A small image classifier, trained from scratch: 32-pixel images, 35.3 epochs.
Rows from block 6, named by matrix and row number. Rows with one number belong to one channel. Each number is 128 + 32 x the weight over its row's rms, rounded and kept within 0 to 255. All counts start at 0. After the name is the row's rms in percent of the matrix's.
# convs0: first 3x3 conv, stride 2 (model.blocks.6.convs.0.weight, 176x112x3x3), inputs 32-47, a 3x3 kernel for each
# convs1: second 3x3 conv (model.blocks.6.convs.1.weight, 176x176x3x3, transposed), outputs 30-44, a 3x3 kernel for each
convs0.6 098 [153  90  84 187 115  68 190 157  85 132 101  81 135 150  91 119  90  80 107 118 161 106 129 159  79  96 175 138 139 131 146 138 118 150 106 120 196 138  93 179 155 153 187 145 137 118 127 115 142 158 148 138 142 125 128 131 122 139 114  93 147 124  91 119 105  53 153 133 112 113 121  88 102 130 138 130 139 136 121 101 133 151 111  93 153  94 137 188 120 137 108 104 104 122 117 120 120 138 123 144 142 121 115 121 126 129 129 123 111 130 159 125 130 155 127 118 140 157 121  78 146 119 130 137 126 110 151 119 165 177 143 138 145 139 152 144 158 125 127 159 136 120 142 157]
convs0.7 092 [ 75  90 116 112  99  58 135 120  75 172 162 148 119  86 117 123  82 102 102 115 143 105  84 115 101 106  95  88  84  94 125 121  77 113 114 125 119 151 128 104 109 113 116 141 147  63  59  73 128 122 124 143 123 118  84  55  43 149 127  94 143 151 126 164 152 124 152 189 171 100 145 121 103  94  79 120 112 122 139 131 156 185 192 199 171 222 216 181 240 236 140 109 109 119 112 122 116 125 119  70 133  74  79  91  78 104 102  81  78  92 104  63 113 108 135 133 105 158 151 107 151 186 163 161 164 140  96  99  40 122 125 132 153 142 140 109 149 104 127 172 116 138 152 103]
convs0.8 099 [139 127 111 148 112 123 121 107 123 116 147 149 160 148 151 131 134 156  73  85 108  65  88 101  92 119 108 135 140 141  92  91 113  51  62  95 111 110 117  82  86 121 111 122 120 211 172 144 167 147 113 119 103  85 171 137 114 171 145 124 186 175 141 100 144 175 114 133 170 112 137 153 163 156 142 124 132 156 135 154 146  95 110 137  43  78 118  95  78 112 128 126 160 145 111 150 135 110 115 128 148 158 115 125 150 133 131 158 163 139 121 146 108 122 162 105  94 181 148 127 123 105  81 154 108  61 206 189 166 202 157 150 180 149 134 153 157 157 150 153 153 157 169 153]
convs0.9 104 [129  78 134 155 157 175 138 135 117 154 148 193 141 158 169 146 129 144 149 127 140 132  77 113  85  69  57 183 141 121 164 138 125 137 121  98 177 132 147 141 149 184 154 189 183 112 114 113 112 117 125 134 161 130 163 164 145 164 172 163 134 135 133 140 118 172 101 113 155  86 123 141 117 112  57 153  84  59 127  97  94 161 130 111 134 114 103 135 111 112  90 132 101 113 137 143 160 149 131  63  86  77  44  24 105  69  88 115  66 119 132 146 153 138 175 148 146 154 164 144 112 112 113 122 113 104  81  92 105 133 137 163 145 113 114  71  48 111  77  99 112 103 107 155]
convs0.10 104 [165 125 149 103 125 147  99 115 153 163 124 122 138 121 100 150 157 144  98  79  66 115  81  94 157 113 114 152 154 156 127 148 141 130  97 125 115 146 114 156 158 132 131 165 159 174 179 165 168 212 209 135 183 199 158 170 197  90 119 176  53 114 135 131 101 109 125  84  72 107  88  96 165 161 145 134 168 106 127 105  83 101 105  88 138 119  81 146 107  97 162 135 129 197 170 174 173 175 174  89  91  72 129 100 112 122 107 112 139 136 166 141 153 145 110 142 133 109 146 152 155 169 172 124 160 166 175 145 149 166 177 175 108 143 141 138 128 113 177 183 119 158 130 126]
convs0.11 094 [ 87 136 168  86 118 139 128 140 143  72  61 114 104  61 124 145 128 154 110 137 147  96  84 119  91 105 138  76  54 143 101  89 111 113  80  67 107 101  83 100  92  93  74  93 125 167 149 142 141 121 137 167 161 147 105 106  89 148 112 104 118  96  70  80 143 167  79 110 106 129 137 158 146 156 172 134 120 122 187 171 180 129  85  71 110  94  95 131 126 122 112 150 146 159 155 144 157 164 163 142 117  61 104 124  74 122 104 111 178 213 176 163 186 156 158 139 139 169 137 148 178 163 144 186 191 164 160 163 153 165 151 146 179 182 164 123 104 115 122 102 144 106 100 127]
convs0.12 096 [151 156 165 107 109 124 120 113 126 131 147 142  99  97 119 131 131 138  64  64  74  96 100  58 112 120  99 108 132 156 108 131 141  96  90 123 179 144 185 187 133 170 135 145 133 124 121 151 110 130 150 114 135 171 103 126 103 120  78  83  83  41  66 125 131 114 134 116 105 160 154 148 124  99 125 116  98  87 112 129 123 165 125 150 161 133 180 184 177 174 170 151 133 178 149 144 170 151 153  91 134 151 129 159 173 140 180 189  98 113 133  98 117 128  87  92 105  95  98 119 113 130 154 126 154 145 100 118 155 103 123 147 111 122 134  92  96 125 164 170 179 196 193 184]
convs0.13 107 [ 88 101 112 118 110 119 153 152 135 112  68  92 102  76 131 108  86 125  20  87 110  76  25  95  66  91 109 134  95  39 149  92  57 133 114  48  52 115 111 110 172 155 123 163 165 146 143 134 124  95 108 111 115  95 168 101  74 161  96  72 147 119  74 105 143 154  81 127 175 110 154 178 208 212 165 188 146 105 153 156 131 165 160 134 170 186 146 162 152 144  68  90 139 110 131 152 151 134 118 146 150 101 145 132 112 112 152 166 111 126 130 108 125 129 127 110 127 153 129 100 132 132 134 150 156 142  98 105 159  99  63 131 123  91 123  84 107 118  75  85 138  68 100 147]
convs0.14 095 [146 128 107 158 131 129 132 116 144 158 168 133 165 128 122 114  85  83 129 124 109 135 135 127 119 124 140  98 115 141 154 176 135 162 158 175 127 124 153 127 109 114 156 127 128 127 128 144 120 107 108 148 159 149  92  84 139  76  44  68 119 112  85 181 136 155 146 149 144 133 128 120 103  91 101 107 157 150 134 156 157 123 152 156 106 155 150 125 151 116 210 153 108 174 193  93  93  90  64 160 144 140 179 171 156 175 168 157 107 118 109 133 147 151 120 136 127  68  60  31  65  81  96 116 104 119 158 159 134 155 100  29  76  81  86 154 157 155 166 152 143 115  78 109]
convs0.15 105 [131 115  81 114 108 100 122 117 128 103 124  75 138 150  96 148 150 134 108 118  85 115 105  82 126 124 128 146 135 149 173 189 198 193 201 184  80 106 113 154 109 146  74 119 110  74 114 141 137 151 175 175 190 226 125 110 112 126 131 147 136 158 166 170 154  78 158 131  93 126 149  68  77 133 149 130 172 193 161 241 229 113 167 170 168 186 181 109 141 150 100 124  98 120 160 106 149 174 170 134 135 142 140 156 138 161 163 167  52 105 135 119 155 148 109 144 151  76 104 136 111 145 152 106  96 114  59  80  97 117 154 121 117 155 153 122  71  60 140 153  83 119 166 165]
convs0.16 101 [105 124 174 152 176 178 164 154 127 154 104 147 162 112 131 123  65 112 143  97  68 146 101 107 129 116 105 117 141 145 189 128  73 146 116  71 115 103  75 171 124 113 178 133 114 144 164 157 125 129  99 164 114 100 171 142 145 124 100  70 102  49  30 154  93 166 108  90 119  57 124 134  98  97 101  99 118 101 129 113  90 132  88  96 141 141 129 149 122 123  86 109 165 114 141 162 128 153 165 112 111 125 118 126 170 143 137 145 172 166 148 163 144 139 150 144 118 179 176 188 115 128 125 116 115 150 131 129 184 106 118 136 115 118  83 125 101 132 137 122 143 122 129 139]
convs0.17 096 [ 69 101 122  89  93 119 116 117 142 148 147 133 168 143 127 179 138 126 124  86  97 117 103  76 132 130 138 122 122  98 138 112 138 116 145 158 117 113 111  94 114 116  93  73  84 158 140 131 135 128 132 137 111 142 151 165 153 140 141 114 129 121 110 137 149 102 137 140 108 112 112 130 191 170 150 176 174 203 180 201 170 110 122 127 116  77 131  56  59  69  49  94 104  36  33  96  84  19  47 172 167 160 173 157 146 168 139 121 137 131 138 139 138 114 123 126 104 112  62  54 106  63  49  87   3  80 156 141 140 125 129 131 135 113 127 175 128 103 154 111 110 130 107  93]
convs0.18 100 [102 139 178  80 109 149 117 107 123 138 143 136 106  95  85  98  51  99  54  69  69  79 102  93  73 102 114 135 135 137 112 108 124 116 142 140  85 109 142  98 132 123 121 119 128 107  46  73  92  75  67 122  87  79 165 145 117 176 166 142 189 180 163 138 139 161 132  97 150  87  95 131 182 125  99 160 137 107 170 118  92 158 148 125 149 144 128 163 168 194  81  98 141  88 101 140 108  93 115 142 163 169 105 118 132  76 105 115 110 102  91 131 141 127 124 143 139 121  99 113 157 134 138 140 146 116  92 124 140 131 107 121 122 132 152 129 137 165 117 111 132  66  81 109]
convs0.19 090 [145 129 119 128 144 118 150 137 135 136 161 155  98 157 152 117 160 156 130 130 130  96  96 113  88 101 100 148 163 140 141  83 141  83  43 128 105 169 132 109 168 154  71 139 169  84  74  88 122  76 131 135 110 131 127  90  69 123  61  47 117  50  57 114 168 161 104 150 139 132 146 117  94 113 148  74  92 126 107  92 132  76 123 163 121 112 133  68  75 105 163 109 104 176 159 139 151 164 160  69 107 132  55 132 163  84 128 168 123 105 118 141 139 118 166 145 135 105 102 100 128 144 146 123 121 133  95  99 100 156 145 132 159 161 126  92 132 137  99 152 165  99 147 162]
convs0.20 096 [157 141 163 158 138 148 146 116 107 142 175 173 192 149 168 158 137 125 117 104 102 112 108  25  88  93  80 138 122 107 181 135 110 156 129  98 114 105 118 130 141 172 188 161 173 110 137 148 137 134 139 146 128 138 154 150 131 133 107 107 140  99 117  81  82  78  83  74  61 128 169 104 153 125 126 159 139  80 107  83  76 114 104 145  97 107 137 137 180 156  92 102  76 126 140 129 157 160 116 101 123 119  83  96 115 100 103 106 113 161 171 124 149 177 132 138 177 140 128 131 111  93 126 110 108 130 108 123 154 109 152 146 113 114 116 107  95 115  72  88 105  88  81  88]
convs0.21 107 [113 137 161 148 134 165 107 122 109 165 162 167 143 132 134 124  52  61 154 141 122 141 133  89 160 153 134 105 108 126 117  88 115 156  97  86  98 113  92 151 143 115 119 120  62 146 125 102 131 135 115 153 134  81 154 126 137 140 105  84 126  93  78 186 150 166 151 156 120  84  86 127 120 149 116 106 114 195 147 163 165 128  96 139 192 180 190 202 162 157 157 154 169 152 160 173 107 105 113  73  86 119  99 142 162 138 159 179 151 149 146 169 157 119 120 122  79  85  93  68 109 103 122 114 119 124 134 153 155  94 125 123 104  73  35 112 122 134 124 122 148 105 103 137]
convs0.22 091 [ 33  40  76  72 109 120 113 146 100 176 199 187 123 131 142 126  91 145 137 146 147 133 112 127 133 114 106  23  63  99  67  43 108   3  78  84 117 112 114 118 118 115 139 108 117  97  98  62 150 140 156 158 169 176 126  94  84 134 114 106 101 116 106 132 139 142 125 148 118  95 131  84 117 113 109 117 116 134 156 164 165 158 183 207 137 147 179 123 136 175 142 149 148 125 122 151 135 132 158  31  32  80  93 107 107 122 113 120  87 106 108 119 135 134 152 161 165  98  83  75 110 155 166 172 168 172  74  68 107 132 136 162 206 190 185 104  78  61 144 138 129 133 140 124]
convs0.23 110 [114 106 105 127 126 106 154 118 139  69  42  58 124 105 137 108 123 129  66  67 102  75  74 127  78 106 115 126 152  92 150 141 100 108 144 140 132  91  65 127 132  88 136 108 126 168 175 178 131 151 158 108 122 140 145  89  85 131  92  78 150 125  98  88  41  65 105  78  98 114  90  95 185 187 171 143 154 169 157 173 172 164 164 166 147 157 129 129 104 145 140 113 122 107 125 147 113 113 159 168 182 136 153 150 151 121 132 119 106 138 127 121 121  97  84 113  90 143 168 148 144 159 153 166 165 181 145 173 131 163 179 177 133 140 136 153 153 122 156 148 156 152 144 127]
convs0.24 096 [ 83  84 129 124 100  95 174 137 101 139 130 144 190  99  86 138  88 113 113  99 123 136 138 127 149 136 150 107 116  92 167 161 128 158 137 104 127 143 147 133 146 137 167 148 134 113 104 130 143 131 146 149 172 180 154  99  74 110  97  80  94 115 138 114 163 165 107 110  86 114 125  84  55  77 121  91 118 170  98 134 157 126 144 143 132 164 148 126 133 132 105 123 128  87  84 115 118 112 143 119 128 108 102 157 103 141 119 140  19  67  68  86 142 112 130 148 165 155 147 151 103 111 115 151 171 160 115  89 110 117 124 118 183 145 148 126 133  63 119 138 127 137 149 147]
convs0.25 100 [149 138 124 135 136 123 158 155 123 183 154 130 161 146 124 132 151  68 114 125 165  75 102 147  99 120 158 187 167 184 197 161 122 196 130  91 113 132 141 136 137 120 140 154 125 194 161 154 163 168 166 188 190 168 149 152 150 143 139 146 109  95  98 110  81  67 100  79  83 127 100  96 155 140 166 133 155 150 157 165 173 113 136 121 135 120  89 159 153 137 125 118 115 164 115 133 170 156 165 138 128 136 140 127 127 147 148 144 167 171 172 163 168 171 177 164 155 136 119 111 119  59  48 114  90  97 168 119 108 165 163 131 189 165 153 138 133 139 132 130 135 139 136 137]
convs0.26 099 [156 121 104 155 123  94 164 132 137 118 117 136 137  92 142 126 126 146  71  81  98  79  64  80  94 109 102 123  95 126 128  97  85 138 101  86 161 152 149 132 117 145 168 110 131 136 112 157 133 101 124 105 106  97  66  52  54  53  42  44  90  53  55 168 112 153 174 137 174 178 134 178 133  97 130 123 118 143 102  89 134 189 138 109 185 136 110 185 124 108 121 134 119  93 120 148 103 117 116 162 165 172 186 201 158 190 201 150 113 123 117 126 130  96 133 128  82 114 122 112  98  72 106 107 116 112 132  81 104 139 124 139 148 135 127 152 172 192 151 173 193 173 174 175]
convs0.27 097 [175 121 164 155 139 152 109 119 113 128 115 100  99  79  90  78  99 110 120  95  87  97 131  94 164 138 149 132 139 174 119 158 182 117 131 182 179 197 138 117  68  44 156  67  30 114 105  96 135 145 138 124 157 162 100 103 130  91 115 138 109  91 133 141 128 133 134 147 111 122 124 109 118 143 118 148 154 197 155 189 200 150 159 148 140 141 104 159 118  60 168 134  93 136 138  92 118 120  72 132 156 159 168 164 165 176 161 148 110 117 129 102 107 119  92 124 135 110 132 117 110 125  98  97  86  91 116  79  97 111 104  95  61  61  52 152 152 117 168 166  89 168 153 104]
convs0.28 101 [117  97  88 160 145 126 187 130 133 109 138  96 185 142 122 135 156 111  67 105 110  74  92 112  86 109 147 132 147 137 186 199 200 139 179 190 149 102 112 169 137 155 156 160 196 150 137 138 191 176 144 147 182 162 178 160 145 150 155 148 174 166 153  62  96 113  95  98 110 121 125 100 161 136 132 159 153 142 139 197 213 113 147 155 133 165 195  91 181 191  97  85 117 142 146 130 199 169 158  98 120 105  93  96 100  98 128 109  99 107 105 110 140 128 125 139 145 124 133 147 133 126 124 112 118 121 106 105 126 152 156 125 156 157 141 130 110  81  68  95  92 139 110  70]
convs0.29 099 [125  81 120 156 154 135 178 208 194 110  84  74 100  97  86 138 126 162  93 134  99 134 125 116 153 127 125 125 134 125 139 134 134 143 147 151  97  81  63  92 101  86 155 115  75 122 133 117 114  98 106  66  92 107 184 157 122 168 156 137 150 133 114  79  50  55 148 106  80 146 110  90 114  94  95  96 104  93 121  93 106  73  80 143 121 105 141 196 128 102  70  58  76  95  88 111 167 143 106 188 173 198 149 126 139 121  90 105 130 133 172 100 130 146 103 123 159  95 108 131  78 108 163 119 125 128 134 112 163  98  75 131 129  98 158 129 113 139 105  83 107  64  37  74]
convs0.30 104 [102 110 148 136 127  87 125 118 121  96 144 139  95 129 110  97 140  96  68  81  75  94  65  79 122 118 107 105 134 118 181 148 133 163 138 131  61 135  99  94  75 119  93 120 110 101  68 103 103  67 104 120 114 120 111  79 111 122 117 109 157 145 141 148 131  85 173 128 112 146 104 108  93 113 108 106 124 142 134 147 138 130 204 197 149 174 149 141 130  95 100 146 143  52  92 134 122 116 158 126 124 163  75  98 162  71  55 126  87 120 117  75  40  81  72  28   0 127 149 146  92 156 100  92 149 136  70 112  73  92 135  85 123 162  62 124 172 190  71 144 180 105 133 187]
convs1.6 100 [ 87 101 119 128 131 127 151 173 160 144 168 155  96 139 156  63  73 107 123 114 110  95 126 127 116 147 124  88  60  56 123  67  55 115  75  65 126 105 117 117 127  97  97  88  72 143 106 165 134 121 137 115  81 141  89 130 134 141 147 137 107 153 153 103 105 184 106 115 131 123 123 124 162 126 117 149 115  86 123 118 113  99 119 151 102 126 166  83 102 155 165 150 124 134 103 107 118  72  77 135 144 154 122 166 169 109 176 173 161 139 139 145 154 187 113 142 189  76 106 129 115 131 116 115 117  95 145 140 107 148  94  78 137  69  54]
convs1.7 091 [ 87  61  65 100  58  74 145 123 121 180 154 101 115 142 181 127 157 137 102 123 134 118 164 172 118 187 184 177 135 146 150 124 153 165 105 104  76  60  54 109  93  95 103 125 139 112 111 187  68  93 149  97  63 105 141 149 133 126 156 133 110 131 136 117 136 162 115 128 163 150 164 155 136 149 139 101 120 169 160 156 119 150 127 162 154 127 192 154 149 201 104 113 109 137 129 123 147 110 108 108 144 149 117 162 144 105 165 176 107 123 153 102 117 186 108 148 185  95 111 162 110 135 121 154 121 135 163 152 135 123 111 140 133 140 153]
convs1.8 100 [ 82 121 103 118 158 119 131 152 148 118 170 180  96 149 163  53 125 119  94 132 137  80 122 142  53 105 151 127 151 165 122 151 137 148 137 121 125 146 146 119 160 144  94 114 120  59  65 112  82 124 134  91 118 125  94 124 131 125 118 165 117 158 155 168 131 133 150 112 116 146 107 128 168 191 128 177 158 119 188 164 129 114 103 117  88 131 116  83  91  82 131 159 163 129 127 110 125 125 111 162 147 136 156 152 127  93 106 111 160 146 127 131 137 127 121 112 104  74  71 101  93 125 116 118 147 181 197 167 146 195 159 123 186 134 119]
convs1.9 109 [133 148 155 105 108 128  53  39 105 123 148 149 119 154 161  66  88 108 103 149 120  62 101  96  89  93  90 107 130 170  89 120 157 115 151 130 112 134 183 124 141 144 118 126 130  53 102 150  52 141 121  36  77  96 131 166  82 144 152 145 142 153 120 151 149 135 128 137 128  78 132 109  96 109  98 109 127 133 122 102  83 159 156 151 108 131 149  73 119 146  95  69  70  91  85  58  97  83  61 167 138 129 163 131 110 133 121  76 128 144 163 131 110 139 128 129 125 116 135 117 147 143 108 137 121  88 184 161 169 191 165 145 139 147 139]
convs1.10 110 [143 158 148 136 142 139  97  95  96 142 123 103 154  99  82  85 121  64 140 122 122 168 139 117 144 141 100 117 163 173 104 133 183  84  99 157 127  95 126 127 126 154 106 126  86 135  91 123 162 123 134 178 154 142 109 117 138 133 172 171 187 190 181 118 128  97 151 108  80 152  91  77 171 138 142 123  78  59 110  55   8 105 143 131 120 113 126  89  72 112 138  77  64  99  65  22  77  75  41 167 115 101 165 100  66 157 128  72 165 165 126 188 152 130 178 167 131  81  95  98 101 117 125 152 127 161  94 104 113  70  80 110  48  71 107]
convs1.11 093 [134  90  87 115 113 126 176 179 148 148 145 184 208 117 153 178 138 134 130 142 141 177 191 155 163 142 132 161 153 107 166 162 125 193 151 136 138 112 120 146 110 141 151 180 166 172 129 155 120 109 146 164 119 133 177 148 130 190 156 182 111 152 145 101  92  34 130 134  84 177 111 138  54  53  88  93 110 105 133 123 101 102 137 129 182 143 143 150 117 129 132 126 143  92 112 142  91  77  78 142 126 115  98 128  97  66  83 116  98 124 140  91 144 153  77 140 168  73  49  77 134 139 122 199 176 170 108  91  87 111  82 110 157 161 111]
convs1.12 108 [177 170 151 183 157 139 181 142 155 111 108 118 125 128 134  98 133 116  82 128  87  83 104  88  86  52  86 135 127 118 117 101 109  79 117 108 162 151 141 107 106  87  83  80  53 131 102 101 127 122 138  96 119 159  75  95  80  82  88  82 152 168 147 155 100  60 109 101  85  64  89 146  88 114 131  61 106 113 115  53  81 127 138 136 156 126 126 166 148 129 134 143 177 116 124 151 123 129 144 141  61 100  95  90  82 138 100 129  97 106  88 115 119 136 141 132 166  93 132 137 132 147 127 132 128  79 109 119 135  78 124 147 100 109 128]
convs1.13 110 [ 99  83 137  74  86  91 102 133  82 171 171 147 133 163 107  85  98  96  75  96 103  99 114 154 114 122 132 147 127 129 187 181 108 185 128  82 143 139 140 126 142 130 141 128 121 180 151 148 171 149 167 127 121 142  84 115  53 110 134 131 158 166 150 123 157 140 113 120 111 125 130 133  96 178 173  46 140 102  16  63  22 133 117 153 179 153 161 154 158 135 153 131 167  91 101 173 136  94 154  95 159 149 114 152 126  72 128  77 111 109  77 113  83  75  97  99 109  69  99 150 116 141 148 140 137 156 153 178 151 137 122 136 162 138 149]
convs1.14 095 [150 117  83  87  85  85 109 122 121 134 110  97 134 117 144 133 164 133 105  44  89  96 107 125  95 146 146 130 147 125 101 167 146 137 148 136 133 112  93 127 135 134 141 145 141 114 119 113 116 126 125 133  96  77 117 128 145 115 138 126  96 112 107 138 123 104 107  84  64 142 155 134 167 151 134 114 111 108 132 119 110  32  16  64  64  94 121 112 147 174 111 133 155 161 160 172 159 164 136  73  64 127 124  88  62 139 104  72 141  95 136 150 122 123 161 134 151 141 140 132 162 175 201 167 185 198  34  91 148  53 127 157  97 119 134]
convs1.15 093 [173 151 144 129 106 128 113 146 145 137 135 140 165 160 131 164 199 150 108 118 137 114 134 156  78 128 155 166 201 159 135 184 159 132 173 156 135 120 117 157 141 127 154 158 137 160 161 174 163 128 153  98  77 179 151  98 122 116 135 175 102 141 145 172 173 170 149 165 148 155 113  79 213 159 108 183 163 136 151 170 134 166 150 139 184 160 142 193 160 133 154 146 137  29 112 170  60 197 157 107 119 108 149 101 125 134 113 108 182 159 154 132 113 152 138 163 160 113 177 186 130 145 183 120 167 166 124 157 151 141 161 169  72 111 180]
convs1.16 106 [137 135 145  86  92  74  23  50  62 146 152 146 154 173 142  88  87  33 125 105  84 122  64  63 101  94  77 157 176 173 123 174 134 126 162 126 104 107 156 128 141 132 139 155 145  56  98 114  63  91  99  41  77  95  82 124 123 135 170 151 129 146 142 134 144 106 114 156  96 151  97  71  66 138 148  80 128 149  63  81 102 145 141 127 113 122 143  66 128 137 114 102 115 115 109 100 139 170 148 182 167 117 145 121  77 135 107  73 119 148 136 177 137  82 175 122 116  98 119  86 154 126 111 125 103  99 179 148 126 148 123 114 118 102  84]
convs1.17 093 [104 166 185  90 125 154 115 113 173  82 108 145 107 106 101 101 128  64 125 120 137  70  89 121  65  81 129 122 151 143 116 149 153 120 103 118 105 146 147 128 119 140 150 136 146  59  78  83  53  96  91  63  68  82 129 117  93 117 123 116 103 103 117 156 168 177 139 163 139 154 150 128 146 138 154 184 189 138 134 163 178 161 150 151 137 148 128 138 162 144 106 119  95 134 130 115 151 126 119 203 190 185 143 141 159 105  93 120 147 183 179 120 145 147 119 123 122  97 142 125 104  95 116 122 115 104 164 142 133 180 147 130 150 101  86]
convs1.18 098 [138 140 163 105  87 129  91  96 141 168 115  88 129 131  96  82 109 101  96 111 122 124 133 150 157 163 151  63 106 125 122 144 148 143 192 148 178 155 170 119 141 128  93  70  69  91  85 131  87  82 102  22  56 102 167 151 114 167 178 142 136 154 104 196 173 115 161 121  76 152 139  78 170 187 158 158 187 181 119 131 164 152 159 170 101 135 161  91  66 121 154 144 114 109 125 151  95  89  90 122 167 173  92 131 116  79 136 118 154 142 166  98 110 113  52  43  69 130 142 131 103  82  99  76  52  72 154 120 121 134 108  75 124  92  38]
convs1.19 095 [170 150 122 140 110 109 140  85  88  82  58  84  79  73  72 108 111 115 141  93  66 118 101  67 124 107  98  88 143 119  97 142 132 128 156 127 130 115 103 103  85  99  80  86 119 140 167 143 113 127 141 133  98 111 154 161  65 189 168 126  98 146  97  48  61  96  91 132 151  75  96  93 139 119 138 140  85 109 111 100  91 145  98  99  90  97 138 176 153 116 129 124 173 123 107 163  71 114 126 114 185 143  93 121 105  76  89  93  68  52 101 112  55  72 135  30  84 133 132 134 124  98 108  96 116 147 107  94  74  79  59 124 101  77 116]
convs1.20 111 [173 175 171 116 108 139  74 105 109 147 139 147 136 175 168 145 166 128  87 128 102 104 109 100 148 128 116 105 113 160 118 116 177 133 121  93  93  64 113 137 119 101 125 119 101 136 144 141 111 131 132  70 116 153 115  81 128  90 106  96 110 122 141 121 147 119 155 150 151 148 160 129  78  99 123  73  93 134  78  50  72 137 137 131 118 135 137 112 135 134 136 120 121  89  91 108  88  93 105 169 132 100 175 143  78 151 131  59  91  99 119 141 135 131 133 137 138 120 137 130 147 154 119 160 121 111 140 134 115 111 108 102 111  93 113]
convs1.21 114 [176 166 141 137 164 124 119 146 109 111 163 144 132 147 148  73  62  76 176 149 146 178 150 122  98 137 112 130 153 153 125 175 153 169 199 186 127 116 175 125 150 180 126 134  88  92 109 117  95  91 118  91 109 123 110 173 147 124 109 120 102 104 107 151 170 157 137 172 161 108 148 119  87 144 136  59  96 150  56  73  95 139  95 131 103 126 146 118 165 153 106 113 106 134  94  80  57  22  32 153 164 146 150 143 115 132 102 103 105 109 138 155 168 132 133 138 184  97  86  73 136 122 133 133 143 161 120 121  97 142 105  93  86  61  47]
convs1.22 088 [101  70  51 115 117 101 171 161 142 138 120  91 134 151 119 135 138 134 116 100  97 131 116 118 127 135 136 138 128 107 137 103  98 150 132 104  88  70  84 131 129 116 120 112 131 140 146 181 121 136 137 127  87  79 126 150 179 143 152 177 133 121 100  76  73  68 124 123 159 116 126 118  68 124  93 102 109 107 140 107 128 142 129 150 166 126 174 173 149 166  98 102 109 139 105  92  96  77 105  84 136 109 113 140  88 110 118 107  88 115 194 114 133 173  92 116 164 113 139 145 112 118 126 156 118 127 140 119  74 137 116  92 156 100 132]
convs1.23 102 [103 147 141 128 142 143 120 131 137 129 148 134 100 140 114  96 130 109 142 151 152 148 168 197 147 155 179 151 159 131 133 173 183 123 105 178 137 133 165 170 181 162 134 187 204 153 161 174 146 135 163 120 106 152  65  63 128 113 136 152 151 154 177 188 156 169 121 127 147 142 116 146 155 147 139 138  95  94 111  79  55 121 145 141 165 165 158 176 138 169 126 111 116  95 105  84 153 124 123 113  97  84 116 105  85 126  90  73 148  98  30 133  93  52 162 124  86  75 120 152  97 146 175 144 168 172 138 154 159 116 126 158 138 145 164]
convs1.24 095 [ 53  28   0  73  49  41  96  97 100 166 180  80 156 146 136 158 165 164  91  66  65  82 100  57 102 109  99 165 131 117 175 148 135 150 125 128  82  57  40 116 106  75 123 103  77  87  75  66  90  89  63 116  96  86  77 100 146 110 139 126 146 123 162 101 108  88 123  85 122 128  90 109  95 136 114 130 143 162 167 150 109  72  66  89  99 109 149 118  95 160  74  80  81 141 111 111 126 140 180  75  15  30  84  95  54  92  60  25 153 141 143 159 146 146 195 163 159 127 122 132 146 122 111 152 134 133 124 151 127 112  93 153  86 164 157]
convs1.25 101 [118 157 162 140 148 158 150 183 169 146 203 213 104 145 155  86 102  65 150 160 158 125 122 152 102  93 111 115 152 117 118 124 136 147 124 113 128 116 130 124 122 152  95  79  75 165 150 155 163 146 147  59  83 104  97 102 132 164 167 158 164 137 143 143  99 107 140 131 119 113  97  87 144 113  88 135 125 109 129 148 111 126 153 164 124 118 164  78  59 134 138 141 131  35  88  93  40  42  71 210 183 163 171 163 144 126 157 141 146 146 138 159 168 178 131 154 164 122 117 143 172 170 169 161 154 127 107 125 138 130  98 142 104  71 110]
convs1.26 102 [138 163 149 159 154 144 173 145 180 164 190 137 130 143 136  93 109  82 174 147  87 163 126  80 161 119  94 107 128  81 153 179 130 160 182 128 200 152 162 163 133 139 107 129  94 133 107  64 106 102  94  98 133 136  56 113  83  57  62  89 101 118 115 164 153 131 149 130 150 102 118  97 167 172 186 179 192 170 154 119 117 145 179 134 179 154 130 147 123 127 192 169 164 162 152 137 119 157 111 115 115 135 105 122  92 125  58 118 121 111  74 140  81  96 138 115  78 106 107 125 127 129 107 134 126 122 123 132 156 133  99 117 117  86 105]
convs1.27 098 [168 174 167  80 117 109  96  98  73 106 104  80 136 139 128 147 163 138 133 129 178 132 176 195 146 174 175 153 134 129 164 121 143 153 137 159 168 153 151  81  81 112 117 110 124 145 147 148 143 147 125 153 135 116 139 128 152 112 137 166 120 143 148 187 168 186 116  99 136 107  85 121 167 152 144  97  89  92 103 122 108 134 144 120 166 172 141 177 153 150 129 152 129 165 139 135 146 135 147 104  81 109 123 115 108 165 116 131 124 124 135 123 159 142 126 136 150 179 138 165  87 123 167 111 116 115  38  54 140  70 113 146  75 108 138]
convs1.28 102 [168 192 181 126 143 147  75 129 145 135 105 121 104  88 118  91  95 133  76 127 140 126 165 163 147 166 160  88 120 133 112 112 164 123 108 110  60  81 124 126 113 169  85 128 138 113 112 195 125 130 179 115 112 121 128 143 110 141 121 134 147 136 158 147 149 155 156 113 132 168 137 162 174 165 121 123 122 125 110 102  99 120 114 122  97 138 122  75 122 126 108 131 100 104 148 123 123 158 140 176 140 122 179 162 117 149 155 128 140 128 136 134 151 147 131 138 143 137 135 130 168 192 170 156 167 154 128 116 140 111 117 135 117 119 147]
convs1.29 113 [105 145 141 151 103  82 180 151 118 157 171 134 120 135 155  59  56  68 123 101 123 156 114  89 187 146  85 145 123  98 157 141  86 181 163  67 177 193 165 151 136 138  93  84  91 133 126  94  77 128 114  99 124 142 130 136 159  98 136 148 146 117 132 162 100 106 151 111  87 146  62  85 121 122 114 102 119 128 111 117 105 105 140 142 127 121 108  68  51  67 145 169 128 125 117 124  86 109 129 108  78  85 139 101  64 101 103  89 150 110 105 143 111 107 119 106 117 153 182 153 138 116 122 122 101  88 122 139 126  66 116 114  55 122  99]
convs1.30 098 [146 148 143 111 138 127 123 100 122 143 125  68 145 167 179 106 151 189 117  81  54 135 116  95 144 146 135  85 142 191 117 115 153  55 132 107 172 151 117  89 122  91  76  94 108 142 143 158 160 118 142 111  90 165 164 161 119 130 178 101 172 149 102 118 127  88 107 136 133 154 117 123 165 172 211 109 134 149 139 133 110 160 141  80 136 125 109 133 131 111 135 165 197 160 152 228 165 176 204 100 117  65 126 138 136 121 159 125 185 139 132 102 122 151 163 133 153 127 117 146 142 138 159 152 142 113 169 170 137 135 161 183 114 161 173]